Rows from block 12 of the image encoder of a small image captioner, named by matrix and row number. Rows with one number belong to one neuron. Each number is 128 + 32 x the weight over its row's rms, rounded and kept within 0 to 255. All counts start at 0. After the name is the row's rms in percent of the matrix's.
After each neuron's rows are labels from the 100 images, of 14976, where the neuron reaches its highest value: "strongest on" is what is common among them; "lies over" is the class under the peak. Only what is clearly more common there than usual is listed. The data: single toy objects rendered from many sides on busy backdrops.
# fc1: MLP up (encoder.blocks.12.mlp.fc1.weight, 640x160), inputs 0-159
# fc2: MLP down (encoder.blocks.12.mlp.fc2.weight, 160x640, transposed), outputs 0-159

fc1.555 103 [136 112 198 122 128 128 124 122 159 156  71 204 156 138 177 142 178 172 149 118 121 105 161 103 146 101 106 104 124 188 158  71 134 171 142 143 139 125 156 124 151  86 193 129 124 172 127 131 129 187  97 105 206 139  70 106 110  95 128 162 128 147 132 170 130 121 141  94  83 131  87 150 148  88 110  83 123 135 124 130 172 134 160 127 117 186 119  79 146  97 137 135 147 109 145  98  87 143 113 131 121 156 111 116  98 166 107  85 107 170 155 132  74 158  78  61 108 137 109  96  93 107 155 150  80 109 132 114 104 128 171 161 169  82 167 202 149 169 117 141 137 110 131 106 110 102 130 163 140 138 130 144 103  65 202 106 124  77  92 223]
fc2.555 106 [139  85  32 110 139 137  89 117 108  93 174 190 156 107 159 164 137 131 166 136  89 141  85 127  93 187 127 110 163  63 141 138 159 172 111 131 127 143 155 130  85 163 101 143 142 186 169 160 114 149 144 100 116 146 114 127 177 217 148 104 184 170 141  78 133  89  86  75  45 202 163 110  85 145 200 112 154 137 164  98 157  95 133  87 152 111  99 128 104 144 155 119 157 108 141 113 144 130 128 116 141 146 149 119 130 182 104 140 130 156 111 161  60  86 126  93  80  91 133 105 126  73 129 132 142 116  63 105  91 145 115 130 129 142  93  76 131 119 102 123 166  87 138  82 123  81 147  90 121 120 139 124 164 152  87 105 124 128  99 124]
strongest on: black
lies over: part in the main colour

fc1.604 119 [ 81 112 121 191  76  97 105 198 110 167 177 183 112 145 122 173 158 176 112  75 189 109  73  91  83 112 118 141 137 101 137 156  68 105 165 132 164 144 164 109 135  87 147 171 101 132 104 165 176 119 126 133 121 156  88 183 146 102  93 162 109 113 146 123 118 163 144 131 145  98 125  85 169 117 141 142 161 166  84 127 166 167 107 169 150 107 142 195  81 140 108 117  93  73 130  92 198 139 117 106 103 123 135 121  80 142 126 104 185 102  79 113 166  98 100 105 104 153 103 188 119 138 135 182 154  81  48 116 126 104 135 119 138 112 149 120 119  69  94 127 167 135 142 175 154 118 116 140 148  79 187 125 140 108 155 109 142 120 156 186]
fc2.604 113 [125 116  93  89 109 108  75 129 175 172 104  88 142 137  82 144 152  73 154 166  78 142 140 136 134 133  80 133 136 117 111 152  84 129 162 126 201 113 176 120  81  31 156 175 109 116 116 119  81  85 139  99 133 153 113 157 145 138 151 123 147 115 154 135  95  90  85 102 152 159 146 156  72 139  61  87 146  85 186 105 150 138 192 162 117 110 119 128  78  84  95 130 122 123 173 130 128 155 127  83 110 129 180 144 122 142 121 150  63 149 179 155  96  76 122 142 142  87 208 100 108 106 123 166 157  94 144 135  97 115 102 147 180 153  96 121 119 122 103 144  95  93  87 101 154  88  98 170  95 128 129 227 108 132 157 100 131 115 156 135]
strongest on: black; barrel
lies over: part in the main colour

fc1.374 107 [ 74 104 159  96 142 141 115 176 136  86 159  70  73 114 156 176 126 133 168 120  96 137 159 148  96 112 140 189 105  85 171 148  91 122 125 128 124 167 118 156 138 107 121 183 104  73 134  84 132 178  88 111  60 124  99  64 136 119  70 184  65 130 115 117 168 106 122 118  96 114 125 128 125  67 105 147  65  81  99 140 133 142 157 213 173  95 150 153  89 150 124 164 173 147  88 114 114 109 109 132 139 164  97 162 115 171 140 120 136 126  76 102 118 149 155 157 105  64 168 160 100 146 122 140 142 167 113 117 132 114 114 134 139 176  97 114 143 136 101 142  64 100 138 130 147  82 178 133 153 140 108 156 154 129  85 186 101 109  78  49]
fc2.374 108 [117 186 102 148 204 177  96 121 151 173 147 126 150 104 112 132 167 146  91  78 189 100  84 142  94 110 124 129 153 106 155 136 174 124 133 135 105 149 111  79 141 182 154 120 109 150 185 197 127 126 207 125 121 171 156 162 107  76 112 128 137 116 144 117 113  51 131 119 128 118 104  75 110  91 164  82 165 141 139 125  80 174  70 117  78 106 120 130 108 143 149 184 153 111 135 119 135 169 110 144 135 199 112 104 156  96 121  98 104 158 106 127 116 149 128  55 110 105  93 143 143 122 124  86 104 168 102 116 134 154 181 148 111 108 182 125 143 157 116 158 145 170 236 162 124 154 162 134 107  86 127  81 126 159 114  84  69 153 153 137]
strongest on: boat
lies over: part in the main colour

fc1.380 111 [ 89 151 123 155 141 138 130  77 146  97 163 111 147 150 146 116  87 107 126 187 108  66 113 183 101 148 203 157 152 151 126 145 139 133 172 118  41  86 148 160  73 153 127 130 130 102 185  44 128  89 140 156 143  48 140 180  91 128 140 155 157 150 128 136  94 155  33  91 166 133  87  97 134 136 149 134 126 156 153 131 137 106 158 166 144 128 125 131  68 125 123 114 112 171 166 164 103 141 111 121 114 159 124 158  69 154 128 163  73 155  64  91 101  62 164 145 137 167 138 177 139 121 111 153  91 161 130 141 117 154 168 100 172 183 111  90 157 126 114 104 103 102 179 140 115 132 107 126  99 139 132  68 111 112  79 173 127 106 132 136]
fc2.380 112 [ 77 130 129 126 195 153 156 180 130 145  72 124 129 106  86 149 179 116 116  94 159 146 133 101 236 109  82 164 141 113 112  97 159 119 146 173 107 115  67 161  90 162 111 146 162 161  95 115 164 143 123 189 182 137  93 116 207 132 114 127 130 121 138 110 108 144 163 171  97 143 131  93  83  77 135  89 150 135  94  73  53  57 138 135 120 144 114 145 131 142 132  83 107  66 120 105 156 167 102 124 160 115 198 121 192 112 207 117 129 121 145 158 158 122 147 102 115 122 182 113 146 121 111 150 115 175 155 148 148 144  93 110 172 104 125 123 133 138 132 167 114 140  90 145 172 160 101 170 164 117 185 134 118 136  82 145 133  90 159 154]
strongest on: teapot
lies over: part in the main colour

fc1.538 119 [141 126 147 149  96  86 136  85 127  98 139 143 151 142 166 114 114 107 122 106 125 176 149 153 103 191 121 129 164 131 118 143  80 100 144 162 133 172 134 132 167  81 171  72 162 114 149 149 105  73 138 157  87  86 118 123  79 116 162 124 115 145 124 111 109 153 116 110  91 123  90  91 175  90  99  83  94 178 185  85 131 150 157 172 118 122 114 133 158 119 105 118 152  15 103  63 124 142 183  60 133 103 146 140 143 186  99  91 204 157 145 121 145  96 109  82 154 137 104 159  86 155 138 148  91 126 155 120 149 156 160 190  82 150 135 149 129 191 132  82 169 119  86 124 106 100 156 172  75  83 130  70 145 122 118  94 111  79  90 140]
fc2.538 107 [146 155  81 157 135 182 165 120 142 122 137 113 113 115 181 185 122 129 139 153  94  55 129  87 160 127 115 157 116 149  85 119  78 115 103 127  44 105 133 105  53 144 178 103 137 108 139  88  99 160 142 113 132 160 132 124 162 103  71 111  69  94 118 183 122 156  82 158 129 143 120 125  64 186  92 127 139 128 134 110 181 167 109 139 143 116 131 115 163 123 172  80 167 193  78 108 155 133 147 119  96  63 155 103 192  99 141 119 123 127  80 139 139 121  85 173  60 132 118  70 110 109 128  94 142 122  95 126  90 169 120  84 135 130 143  90 146 148 188 153  46 133 149 112 110 138  77 137 106 122 110 105  83 171 163 151 132 152 174 125]
strongest on: barrel
lies over: part in the main colour

fc1.39 099 [195 137 107 162 160 130 175 184 143  92 142  93  94 154 149 192 145 151  69 114  98 100 182  95 104 133 124 145  68 171 181 191 113 133  66  98 162 145 113 114  98 106 186 160  83 130  97 175 186 166 151 127 149 109 126 110 165 169 146 103 111 119 139 136 169 142 151  99  64 122 168 101 138 159  41 189 143 128  80 165 134 117 182 149 137 171 111 155 110 102  97 161 102 146  75 142 143 142  99  72  94 134 155 105  60 126 134  67 131 135 118 128 121  87  56 133 116 101 140 117 131 154 138 114 128 145 104 170  97 110 126 137 149 171  94 122  97 111  97 126 161 123 120  89 129  97 119  93 102  92 170 147 124 162 112 129 188 145 103 159]
fc2.39 102 [117 113 108 145 144 128 103  69 116 116 134 116  59 106 136 128 152 160 148 185 172 133 124 138 151 166 140 101 131 135 166 145 182 140  74 141 119 100 151 139 147 157  68 109 164  92 114 191 120 147 162 135 145  93 123 113 108 113  89  92 121  19 162 153 110  84 119 142 135 111  52 166 182 153  91 131  84 115 106  72 146 148 157 138  81 125 102 114 130 127 151 132  84 135  62 114  81 113  72 133 170 161 140 174 123 121 110 109 106 133 182 109 232 145 129  84 153 108  96 194 127 112 168 121  95  78 121  92 124 133 120 112 179 134 113 133 126 127 123 145  96 106 131 154 136 148 151 106 204 191 115 177 115 164 111  86 160 147 163 160]
strongest on: orange
lies over: part in the main colour

fc1.299 117 [158 136 101 142 102 109 146 107  80 144 181  79  40 158 126 141 119  90 130 136  50 149 163 110 110 163 105 142  59 119 105 119 215 123 127 162 205 133  85 117 147 136 104 148 131 141 138 139 134  90 176  61 151 122 166 150 105 155 130 162 137 143 138  92 191 150 147 177 116  97  68 157 147 116  97 165 121 142 120 132 187 130  94 149 148 100  95 139 145 132  93  76 176 121  83 139 100 154 115 142 175 129 146 165 115  86 146 129 129  60 128 138 109 147 120  91 102 142 113 126 175 153 126  57 144 165 143 147 110  50 101 153  92 165 180 171 148 118 116 107 134 145 144 149 167  91 111  90  83 133 107 126 154 109 104  93  43 121 131 120]
fc2.299 103 [151 143 108 170  99 145 125 120 133 129 130  92 167 102 127 127  68 116 115  79 175  99 129 114  98  86 135 124 161 134 198 212 108 135 126 173 159 144 151 106 129 107 198 101 144 185 136  93  76 138 139 140 130 130 195 161 184  51 101 130 140 103 163 164 128 103 156 106 120  61 137  79 160 153 118 132 121 119 112 171 171 103 157 120 126 124 172 193 177 119 122 111 121 156 158  92 124 145 186 175  91 130 133 145 141 220 146 130  93  85 129 124 101 129 123 114 137 138 121 161 113 130 134  88 137 153 133 119  93 173 135 123 121 195 146 200  90 139 156 139  95 138 107 141  52 187 143 139 167 125 113 134 171 142 124 184  76 191 115 123]
strongest on: from below; flower
lies over: brown part